Weights of a small masked image model: encoder width 256.
Rows from block 5 of the encoder of a small masked image model, named by matrix and row number. Rows with one number within an expert belong to one neuron, the router's apart. Each number is 128 + 24 x the weight over its row's rms, rounded and kept within 0 to 255. All counts start at 0. Numbers have three digits each.
After each expert's rows are labels from the 100 images, of 14848, where the router gives the expert most weight on average: "responds to" is what is common among them; "colour at peak" is the nearest of a few named colours to the mean colour under the peak. Only what is clearly more common there than usual is listed. The data: views of escape-time and Newton fractals. In brackets: how many of the 100, against the usual share in percent.
# router: router (encoder.blocks.5.mlp.router.weight, 64x256, trained with AdamW), inputs 0-255
# up: expert up (encoder.blocks.5.mlp.up, 64x64x256), inputs 0-255
# down: expert down (encoder.blocks.5.mlp.down, 64x256x64, transposed), outputs 0-255

# expert 58
router.58:108144145099107110139103122119139103164142081114121130111119158165130128138156087174123151131117162137112122081144151154111130122084104090135117147110146127153148129128155175132125119136164099124151134127131126193118132118117143135154108129092125106113137104173154141145126165135126114101090113142153104148145138127134153126112081109121108121131112160104151113155127085122128163151167149128130143143117124214104115160094141130151126103169153114111134139137139127133103123109100154081071077124130116167098200132164116117131152154143123129121123113132126139133122110127102120144099146158112148127147077131145157116116083099078123138131121125128134148135145092087120124122124123158148149121147131087125146163135154131088115151140079156142158056107064150094145111164115091
up.0:158132101132049133145137194144128138117104095148094106158154121121134125157152106129157075140158168200107113190157136113146117104128112142099135127138127130124075057126137159163097118078130123133148115113152143113131135164122133139149105108104119122153121119121143130144118103120119074136123184165119123110142106123147179125140132123138139076110147137167161165117127086092134115144118108103118144151092116109148103144117140095114090098138127099144149109094138117134100128076125158132096124119133085144148126147143161104094110141143154120100126157131136117110147121140098142166100141116181111159141137107145104152117096107111105099094099147102140126118134119147126131150117117119142106144134122104087116116126100150131123127118106133056116158108133107131108074155152107
down.0:069149122117137131134115100132169131149146137112151111092128150155151189095147143137133151137147137091156119117190108100120148112143115118165149149164097158110108101166123132136155164197132113107135131097139130173118086129112127126115096099119114179137121122108124146177138132130135134107123119111148112147161116118134132116124110099134118158102119130123135168127123147084109144080150083162117123153125170127145122096150173132069119113129146139180103129138159130141121104082134124141142130132111142128112124162130108120173115140116134129125131142158178124131151185122122176156122100092077161130175109145119085106088119143149146164140096160125146150114143163145120127100129130101138156094134134090129113135116126129125184074130089127137118113119149111080139126101147178
up.1:145088130124129114138133084139121130154105148082143097145106161088185159126120113143129128155113136154100129116127139122090128121122165100129169127105103171094121152140107131169150134167113121124147122119120152108138140112152128164130103156119149134129102135108110138087144126153144097115140189175090135173130141116131136121093137121166124126104181099110124122101153090131092148153147195104114100111140141154153153116138102096150132148141148112107077124129112101102155093096147135145130069172110159139123114159134128144125146132103133119117146134129083129091116174153140108135137117138134138134086149104117088147104100140115101123157103121109142041163095144108148109105087098082117112127119104145139127103141133144184089103101113124102126106131092102134107101108098134
down.1:109108105122148126159142095146115087125119119133130097122113139091088110094178133098126153152102119144090141169140138092121155143095101070154123112104120107122121142115145149104100149167106121129108153138155129099138160145114120117133145101137106100140153164112138117138135100106162131123117126131093137073098145143113130173121160123147149141156178155122137092121146128104105130130133133119135114144123149130081103122132111129131105140154161155096123125099150143121117114111124130112113103110106163116121141113177095118151120135140169133150125118068145123101150149100135127148148117135130156141099139127095159092128123140122113127134009085177162099147152165109130112125160140129123093092134123108147067090169075113093131126159125165098134136112087124111139089156158116
responds to: vivid (47 vs 14.4)
colour at peak: green (31 vs 4.4)

# expert 34
router.34:137113133108144152122141099156165092142123133086103103137142152127094190156120099108112144121087143150095161105101086138190098093160125114117112124150116108155083124089143147104114180090120135113142118130121086127122116124123129100138120131132102126122149149101152131173113146095118146124134141114131131138107059098143130115136119172165122151136133161163161134146133130109172088099177114088144102147133125081150159113103114103092133148076123123141192125078147135113156120155125089156154119178094158142141126151124142092096140127122134118097132136093133092134041139127147123164132119124133089112124121127116130140108137137117115113113157135096122114124151123136111151142105143130126130124093148103098146128121132096137119171096094155130088119148131162118158133125167091
up.0:108127141109139119097104107102156124116149115154058143155115158138084138119101159113150154109128134059169117138056114116102157124137090130152106140111136149113137119126095116138100122132104117163116126173122115123150088119135111108184165099109107104115076139144150124130149101110124134135133126110115142133131110127143123132164122111145153137117103131113133153077118123113135091150110131175129144122131159148154096108108114112149123134151151122125135203147144167154137161106096114048099205119120162116103133118137158125135148127121136106131104169185140161138107158135124108156127151139074140120152107107150113095114085170122115099157176097115109109112133121157137144110122155125146138136149129137138116150107153109117103124155132162119111132124195134101153123096119133
down.0:111148164128101122105111134128130147135062106140137139094145137131112142148121118102167127147107139103178115128101083081092104123101115131144193137096167114113176140166098132114130095119126112139151192122093122134100145104077161133126119132131098145080088134130131158123110092090134123094108160123170143127141167164107161156100127105085112128123123092115153094116156133108111132125126146134125105119096110121095136150107119134149099156104138153120132127081117135134122102129140112140102172113095111161138113139183129143080100141156158087138124074132157126106153141155118139117157112147120133113187115115128112138111128176146114135147147142102136093105094127110126136135108093087109129097094150171147113121121086099144120146144084110092135142157147164123091135103110134
up.1:109122119140115152133143102119129108150134133140143149131166135133121116173128107131137114156135119178143100106154154103146121140104141119154084153128102107149095158143156120123077096181162125164083173181125111134111138102111173117083120180180145158137152124125093131136140107122143118133129187146154120081122129111159132143131114097133119173176136141121112128149141160101127160128141149178116146102157139107146160089109144101113125084144164119119165099170153157080148128136096104088090137131127150106117142150117085134120164124130149117163159098095073131111137087131146131118112154144099136151103111120146116119157169132139112117117114133118179146128117124165142123153147097137093143079118132109160103122102074119135115157105131148103122161090117129144131166151111119
down.1:128163138127110140176149152112120120130100132146096139105128104105126126156120156116160129164176119156134132087105126094115150149124087157130120104164131146141099103165140083134085153160138146134183137120137148158087173080129143151133128110167128092133171136158093089089136139153155099163130132153128143107132057120158130160131128156162134112129122139127096119134139139140107150134134129131141138134146133141092164114121110130129117150161130092148084110102107164150134138087145117112126105107099104120090167101146130070121099109132122136101069112135148120142152152077141078115108152091123163101148105135125129121110139136104107103102122161129151126157115119146158133171143160118104171160114126153141114201118097148181127132154134090150117128107122146123088156143127136
responds to: close-up (48 vs 22.1); pastel (41 vs 14.2); tricorn (34 vs 11.1)
colour at peak: black (99 vs 26.9)

# expert 39
router.39:156113110148127142129146119114079091139140125115072164104110158129151176150093144101107099170099150149100112107106051145104166128134178122158119150128125117112129092107122146118123127117121164093121102050106101129082113159123097114166124152158119119064084201135127120121134155105147089104108152137140147145127100103111092091128102132137125135115106142109130132138134143094152108152125083118127131118085138114132107133124126118079138168084163137130141104068146115137164162113125123166094118133123123151106124140139116170123095079117141139112154084145116106127136157109140116134137131097082114094097112123112119107157120194154098126099137152129124125120120139144102133143116118136102114140159154132108140129139158136146114099129133126128097097109118153113159141139106117
up.0:120109146106147131116084113122148158113117087125127101083160142158092100122129142098086154142150116129176124110140113119138134135100143087144115166128145110107098132108123135137104127185120125112063155137116152104139163166128147106168113129038106163117164104105097105136144134097123126107141142124156142117120129099092096143158139084098102146101132142100169141148122145130117133108144146115148131129139129122114115136145130166129124110131150118090123095142110178151157112116121136120142149145141074138127109094124139128154135124129176104154153144136124151093112192135102134105143123114140028138189113148109104132112148152142117135172121106112169175114111125137126122165140146117093129122137105108139106145127090142150161130159155116153103133152114157114093136139177137
down.0:093139092051140120036125144122127191139130127126116107139131131150128171097103182126147143145084113187083116124140108127126113132128136158119106141138133142113127088192133145099136148097185130136122106148136128100134138123171097164105100104063133133093102109171127084139139093114123147143094127132111133110120132149146125106128122108158171146126113094100120138139147130168132179103169124121136110171152122140136130150122105135181123090152124128113133116146091143146094099137153156144132167112166147147127128142101135151097101154129122129155140148157119139113122138106117158116159124159121130135106110120137131122107146154128127151128080120064132122099118152102156162122141131140107123133160139191149148120153174122116139101140117121141100137136101095131122102123115130
up.1:127136140143128111114100176117158137099157101129111131121139153130117114139087203105140104142148123129119164156144147150166087168120133132174100156130168045137105139147115133147111155122092135133160133097159138135115133162138113151110146115044110158119116119161154119127145137112125085139126108121135147097137138133105137115139151119158107146111112094115116104131103173138148100144091129106136127159171100114102118112164134147107122115143157167103213129146107133108124127123138116144107183087140111123178118105132123145130148138111141141134171144088107094170123112123129142120102167165138077104119182147138123137122123132110105171116092143100142115173122110124135123134145190141115105140141152115129160125140142099137143137143118165154116117140117171128158094108111142
down.1:172141143104163134133134156105143102098084122110144115149081156164138137123151167107147127123123150134167124193191113135093147083159130154127143178131155126131113114114134114129102113060117134155124137147124166139139104145112104110102135156067116133113106113121106122109082089151132107109087105149128109121129145108148115123101111113160148130143109132144156110102111097137179112182131161160153147136136154110128115133105126151100139098125119122133146138124133126092133119156113129120132158170100106110181098116099132163109148152111119117174161110123145116126128075172114098104146170139113138124133111131204092132124139129118143105108102107168163107139146124114130117132107178090145137144134130159127187102116169159107109148111085084155122121130130124134133123092115136
responds to: pastel (61 vs 14.2); Newton basins of three roots (43 vs 11.1)
colour at peak: pink (54 vs 8.2)

# expert 53
router.53:117131115117148114107142119134155118139115155091121140176135154096130192157131087165095167132123125117080121101117141120119095121159148098113130109090168121158111097114107172123145166129089100136147109154129115165116146132100125117125131121115109127100171200107139178130085184156106103127132117117143139114099165092083121123148141151103161126126160162160132083142132154089118112116170118112138100163109115130103135129103134092119087170119131135189174151126142140111141146150101099143080110150063099156155154123130143096090112127138135138135112133123135089147157127126138130130134131136096138088116126138166146148149120158071128155096152173152133126131099128133138141108109147127115161165151149103125138113122125165132118123104124138160108097130134172119155156145119117
up.0:101101166129099141153141109131136099106101139154130148087144116138102113109168137149155108129099120136150122127120167144158120133133108097116090130130126135138123179127164131142087152159127151132142132179137111142113073079135145126134129103175098055127138131121144153144128127125130070134138155098142102099099119184110141124115109159093113124170126146157126145091129165091155152133106135116128138139156113128133129118128155107117124139106149122112129113122183168097157172147103106106111107176123094089117146140139135129106113166138101110139073076150136131185102132142147120124127154143126160103102174139104166134146138128142131161129136109123113126136132126116116181175148128136174140099119150167153130143130126152123130154114155089154074125167130195141169119112106146
down.0:185143120114081130155144201136187123104097131154148150151122168121111120140120159144158123142136144170107093131144144112134145126104118108081125089114129129120138112156136152125151111109099121130153122168176180100141118100098129110120105118163111123106105110094108111129145118142145121149153165123132084124125127096139151053139177109110146095160103141125135125119122139131109140109109116139136117125119166074106180107132161146113125121097113104134134128113073152105146131068095141105141108139111144105144121133166140110139079120118130132118083114112138142200106135116139128123110147100108101155104151147129126116126134165170131148078180135100149104130097131125134114113112162140159118149126153164126121132121116110120167093087073148172153144133135089128136135127139138
up.1:146100159115146130108217108110142113132141119123147105136155142098134112119171139091162118118115106139124131095116109118101125134141113164135180108146167168114136160130104094151098093154139138080107122147161113118133114050138150171149135115145144122121140159086089145129075144146140144129116104121152112096137168131155112141108106147102124144134127138079116130141133116152157128136124138139140121156105100128139067144162143154145134135129137135116091170100101146084091118103123155124134159168133176125108127172121180130088099071126081120115121103100103114143106138123142141138154140125114110112088077118138168111129112129122155151107136065121126109099122146127116159140093134119099159173117126178168119123127124132153133116133136115129103102080133122137118138114092109
down.1:093130100114124127134113147144070099111139131132119129122164144114089136146151101118102157095161159125106128095144121104121160162155133122163134154140172077156162107101148147132154080131129127110148127140111146151099072118114112114104150095105118134105145131139161154148141141123133161140101141138120125099169139118168157106089149128134162120124131121168162138111135145125166177138141151144126127133125106154097145098119118111122100126126154141129155128100086163119076126113153125119132138135149134082133132207131154157138159130093137166113149071167130143159079111076130152154149123104155064152159145177090148141134098140154119094103079122096081136144115129109147152127154119142130160142145141182097112130118151138081149113123121112132141154103128127118122109099141122
responds to: close-up (60 vs 22.1); tricorn (41 vs 11.1); pastel (41 vs 14.2)
colour at peak: black (100 vs 26.9)

# expert 3
router.3:124129168165124100119138142147120138157117119149139118130079134103116135145125083056105125102120136136138119115116081159160064140175085110111137142125133133165161098140126147151153139108171174112117120132149095196178105154131160127132136117110115131120148140126130135158118174140097154115127102123149067162165187127138128137099104137122120159133139145108172128086141133100141147167134112147160139143062155168122138118153173126099135176118137135137136150115127137155132070128129124100157126135130166118112137157138117097140126142128151120157137117109108110127133114138140112162148164117092164140119133125127163128137109087120134133097104157185141123149183105138132134153151139180141139120115140114126128158143168155104122111147122123124178104127136129105174141162095112
up.0:135116143123138156116188066165156132093128098110128149089135148144122153120077110147113173144163144127152110086218155144104149153133103136131149133107191143121095138141151122120137100085108121116136107139126107142116140120120152106100133121091136092138188138149131108143130122116118195107126106106129157089121132141140124123156130108101096175116163116114140146119147109108121135112164151120139135140144158117133089130132151176119109112082158156159067079114142112108146158149116126145144119123133154155121099137110164158148116123080141121121106161138165172091108138107111129110108119140129145153120120155112164139118130150144103125122150125132089163094144120147138113160160102143138148131136150158143123143130122100121104124139173171111096125100105162180095125091131139
down.0:157098135138132104105096124145134039108124135155148107117089116132120194139138183117130131129160144088124145098159119128108164120154142120155148163138147154169126148090174170147124164132149130124134143126129133157085144153131145156102151117119107088123111132123108161146121095132131138126164126097114109069137107152148153150142126152141158113092157162118152111121072126145130115110154100144098129122127101109143077125149131133128120111087116113160147126087117132159105162182123128089141108143138140099125152111130133105150156117079129121120119095150131120134114185134099139104115091107129106148094122127141146108141135137151122107096075106106217112132124125120117187147192144132148137134135155104119109129133125134148114146150140097097157151142114112116101105098124129
up.1:130149161148149128139074121148133167158095099130141124158117148130085114147106106136122116154120142144133125139094104137108102117109167075149101166155159099112113152149103148133167136112156145125163136118128093088120179125129185158110159164134124149137170116125084125136105126137126146159134123133125158143134151130135182110145113134170110148119126110135145124112141152075103114151135147118142147161150134106169109150117144104113145129125127168078135106124115166099120109115154128119108114105122124101113111117118123089122117136101172097084164153136118161117113115156138146112180107108148057098151093140185148121136156128158160170134189111137122073103100127130098123128113153081105107117154160169127112131103122141143092130133129120109123162129130179136105167164132149
down.1:147161166116173100163129110131135120125099166121137141121108157122182173160150153089120149137119107091159134139114148153132132151117108110114106135112139112146105107138127122124079095141128103148110099129119113079120144167168117119142123130141126140131130120182134110129130127138126106092120114113200118047108146126149097103184135112118139106116125134129112151091143108123097148125160103135126160126096102141137104114124101164115079139156165150182136097117117134107124107100111115162151121135164091143153110113146120136157143129120102189126145091161146170159118118156178113099152126156176118111125140144070122192129139121158140141138083146124155108150108127096138117110108125116101067144144132093144114133125094131129118139149114121127132088170134146135163116132159111
responds to: vivid (67 vs 14.4); Newton basins of three roots (41 vs 11.1)
colour at peak: grey (42 vs 16)

# expert 10
router.10:127111185168121101159125123151122068143142113083105125144153141122083145108150148124133143108113179148142120117158113141178122077115136080132147148164121104128104113118118109145136184112137112141157138105115108116172137138141125101095089159123152132175116167141147181125097161119117098110129117138118122107092116065137118148117146146158096145119101120154158132136168167110143091100118154120136135139102140095119108152149159101077136128114175158144172103126100136150122132151090107179143134132105092173160107159126113121094120126161116097126151103123129083149085123122122124142161128092138150114139104126124131158144151108126095138118125123142128127153104138118112156128083149125153143140154129168128142136134143127145118195104064161124102160154105144121158119133134116
up.0:109143149101122103162116068136149117121104144108074080167094099117126128123153113103140131125159157125120114148095121089128132142147134105161154176129109096118133105144117117107106136114112129131093135138123097113113108129127140135097145093107147115150124138139126102148165138153137109135140156112124111147135126114166103148151146119085143092114144143166099155113134053148109114122135124086141097113118103121117081113133083128130105136120139126123094093106160102154109162101111167107115127107108130081171151131098147067097143133173164152133132093146110157132138135107148141188111083110185090190105109076123124136124106155130146105112112131144121122102143143134138093138113188114127128190153117134090147139150130120123111123137119158103157120123162096113140101138179116
down.0:119167161086138132094094110121123114129103176098144140141136128109084126113143148168130102140156155183128113106117130102167143087165107128116131128123078148127123105137123140148140165102160131118182138106128152149123088128119126136130122091133155068153109110124094094155129175132147091127109105105190103144129122121128134109155144102101154145122126095141143153190131136116120143109091097134156140152140131091134123116108081128147132101102112101116106159122148144117180071141147124102130103160106153135144116135109101132106173155177126149150094156109122090152184131151151121127143114143103130129135115124154129129092149169133166182107125128120132136132121136089176138148121149149148145113162118149122112115114176115137145110129181127103119111106134148091116179158138089
up.1:157103136100156113089099142130140119130122163106136135166101129121166147122138137157138104106127166097147130109136087135133124157111126129164165204106126128103124143136130097127103174137107114117137128155147144119131099140169098090062111107145122082140109137156104120142105142122121146103141119118127113149133133155139148089087183147129113102145155118157084142101121129158174139112128120070144115083140104139118106158081099146153091115086146159090147136148059119154121091119148125127117150161121138105157126133098112121093134150105131153103110096107108117163127077117156127144141154123142156079149174103144105154109122135106123142137116157116130105151114145144121138167135175138130134139108131136138162107107138127104123089134125130088167104140107152117156068160082134
down.1:062145092073149180106097080085081145127195139140148104157131142145135140114125131122138126108113102126048116112152129145186129165145132114131138116133107167179081122144135148114106131158204148112145112115145123130141146135096124109145115137120146153141151130167139163167112120104113172112133095142095114119125127146115126126146137121097099189121121140100122124160172148089118125127135125125117095120109120110115164131064151144145115127146093143161125127109137133135173150144122113130115103148128152117129120097118148126114161113114129126176150162139156157097170162160110124128141118089124112129112124161147125090124095133117127161121123134136169139123144099166114150146104137108082121108145101140138106143154138107089158121131139080100131150117113084108111145109131125
responds to: pastel (66 vs 14.2); sine Julia set (33 vs 10.2)
colour at peak: grey (38 vs 16); pink (36 vs 8.2)

# expert 41
router.41:120104123134164165108125119119115104162141114122126075127142140124115186140097115087159106140098148110108101099153101118126127024151134087111109153140139139128146122095123110151139166124142125108141180111123107110146122114188155120131096115102121144090118201134100129129108120128123117103104143151153083133162098121175116087127103144134112097163115158133111116177154152106161120097135100123131131126123102122110154150139091118075123136128141127130138147115098112168138100126124161136147118136134137150151150149130101136111121134164139095122142124113126132138128134164211127113188151121134162126116094126138139153128128122127131127127110134148119128132092114110105133177106122152141141122105178149123141149113135130117086147109094155126122065155082107089160136160159113
up.0:137164144134143171112124115125131153126120160170150137106136094143108120118125118134190156133097122141151109136094129132147117181122132117128119162112076146126124181115114142137080180143167151103124101140166115166137110155116126135098139152114110089109105140111128104139153155117120091119110110107120132106091117150170107176120165170140130114121172148115153135104103074161154125137139126177162149156111164114147175146139149146076112099109140169090107079154134171147147138138123151102104116111139084147104128147101113127109149146093143136097096111097130110149135125115169134106129131111125115147143121131102137135143122131137137154161138141109106163117120155115108158072121123146104085117118127107155081151151140137165148156110137163187140123117112141118158153149129062
down.0:141151132160165148099100107150157092150097152163114130136131134157151127147128115154101123153102138159130088120142142047156122092096115142126139148127140161146127129153179106143124124135112145107125171158114131081118126159157142081158088162106182106119162117138186131089134121110135098087169127150128125146164149137116153118112137088115123165138139143090132147124157131098114112134135180124107103137148119145147089133110123178137109144126117102128137147078174126133153125132148126128121132161084140122181101136160125174178148098160079125111137118126127153136148135124126140080124119109136151142113137095124144098143133149067183101119124138111104136148160124164146139118188117128156159114123126118096147126091077113151120127131130147117149144114127109165117122145126102
up.1:114114101084126119093110181126165185084097171143112120129105151142099122103181136147104127141114103094104143153107137138129113125161126105130117112134092132120148129116150137110129161133143143162120135152148129123151093119112144143149140112090104116142147092116116116146140105134135145152101146119098105154135143107132134170129154091139127116156087149165125147132123164132153113143100099127130160158153105141126137134149143090065095091141130127124158100130131176217076154102115107152152129133104083117122138144124112139114128126167125159106164218100166102181101147136099134077116161132117135133139154148137145101117123126111142178135129151162100136145122126143121122129116130108084134124110115126108120148115139147099150120118128104122107132093165139093163101178151168
down.1:112126123133093137151144132104091096131111085131091197111162131142097115107132123109143145095121150132167138134105146167143117117075168116086151095135089118155113154149121117177153121135138130113125090113090119119168145145149121158132137120148119141111132094157103137156104140113128137153170171152095132152130122163103133147144113132100121143109149133159169153126078116133100138133143109163155080140073169108126087113141157111142134131136125123137114122150176159114124130112161140160098085115129156143128123122101172086131131120144150134158143151130119065155141139117128150088124058148118130141172130123141123111122135158125123150182154157068105120176146117122123136170111149146151152135105091143139153143123108125112088129120139101120144093190129106090109119132122126
responds to: vivid (93 vs 14.4); Newton basins of three roots (67 vs 11.1)
colour at peak: green (35 vs 4.4)

# expert 48
router.48:119097155115129151148132136162164132133139149182100090176146138139114127139138114085139137129104112119117173123132142199109117114161110072155131093155127123118143131087133154145116147111126177108123124134180107157093137140152137161090089114124129129178164122144116100153121169156134127148195144120141107126120144138134150117126130174100102152152138142093142130139144103093133158138143112122099127119147110127101141160170128108125171104160160125138114169114133141147112136122129153075152129138169145079130187151121130129186129150094107118127161106119131127139106147133095100129197161129141142087124134119113130108085097119138109110136096103123110095108118082119093120148132124116128128095132090129131126179141176139106139118145131161130141124147104120129164106177145156
up.0:109178141083140133151122112130134117168123123119129097108127143100167130144140140123151129131101078116134115099092122142162110096149135131137131092165057169125117125127137183111149154123143147128143154155128115108137100158115104124119139144112067145119095093097107080091131099113139105155108129128127134138125114093156109115136152124110141137109084091097095076118149125161108096157141135166126179150149107111109191128137144107107106137148107120114154070115091143129158122109122146142111121150124140115132135122142090168121088138127105109105177148114150128121169088127134134154159117140146150110156081112129122151125133135101165145116128177121130112120092149171111168118150102126170089108162096143112144174184153135157129120125108112117111154133116159117090089095138131
down.0:161148137124126123123147135092136104082154159143146171117119126095132136125132181156116101128150157146147125119124096135097141118103095135150104140070098075126111141105139166124102136114167091118110098114146147130125154149129123140112110142093145087103144164125103116117152153141142115107122140125158116098121135160133134137172166093146150156127158141089139190137155145146149129125185161082137119123143124140150116151108152090141116122117191107126145121138108103100131075121091162101110169170126133094136100172077135180152127147136144135109135081097134131101123132116134147141141120111122127122171123093076120155163179126118140124120115137123159124139110109146143161143109161125157148132141100097189148136140093169087130168142146080124125115131157138171114133142123128
up.1:122140143112107112144122060113103144117068100148112080100124136133144110099132114133112140074145132143129127195144138138132145126111134147124119128141169136132137155135136143108083133069106134109145125099191168103159134122137109142117144111137169179126115184118148125151179132164151131122130143143143104130101116126139164151163131137133137123129146133084147137143166098143146121128147109129132128119139113102129109159112118107097119143118093146147120121144138115112138132108127122132147099147156161135113154182135161130088091150174120124114111112149160132092124142104099134197122175136122090123107162105134121140122112142131178114136136118117141112138123134124090129110097121142181093092095111086094155096150138150078166115134114160097141138099136069136123128125200161
down.1:099106116105152153172095071121103147154120183166135125155067106145123088123147147151123146121149139083155133127161140121146136124158172170114124124114122172136159131091141129122144122121132143107138177090136133127119078108136129125106133179148165088107115093092107101109092128145141098139148173130073099149130147134148145145167089143138169147149153172137126147150156118131120100096108133154095133145165108151120149102146151112119119143143166130130143136134128108109136131124094149107137101175094118097125105130111167152127142152110162116111078188130082169142144104119130164143158133151119160137125125107139122115128117147070165146170113098116143154154149128147100152128118122133147107131130117156109116117174136108162121091125125147176119111148111137127159104120167144
responds to: Mandelbrot set (68 vs 12.1); close-up (64 vs 22.1)
colour at peak: black (56 vs 26.9)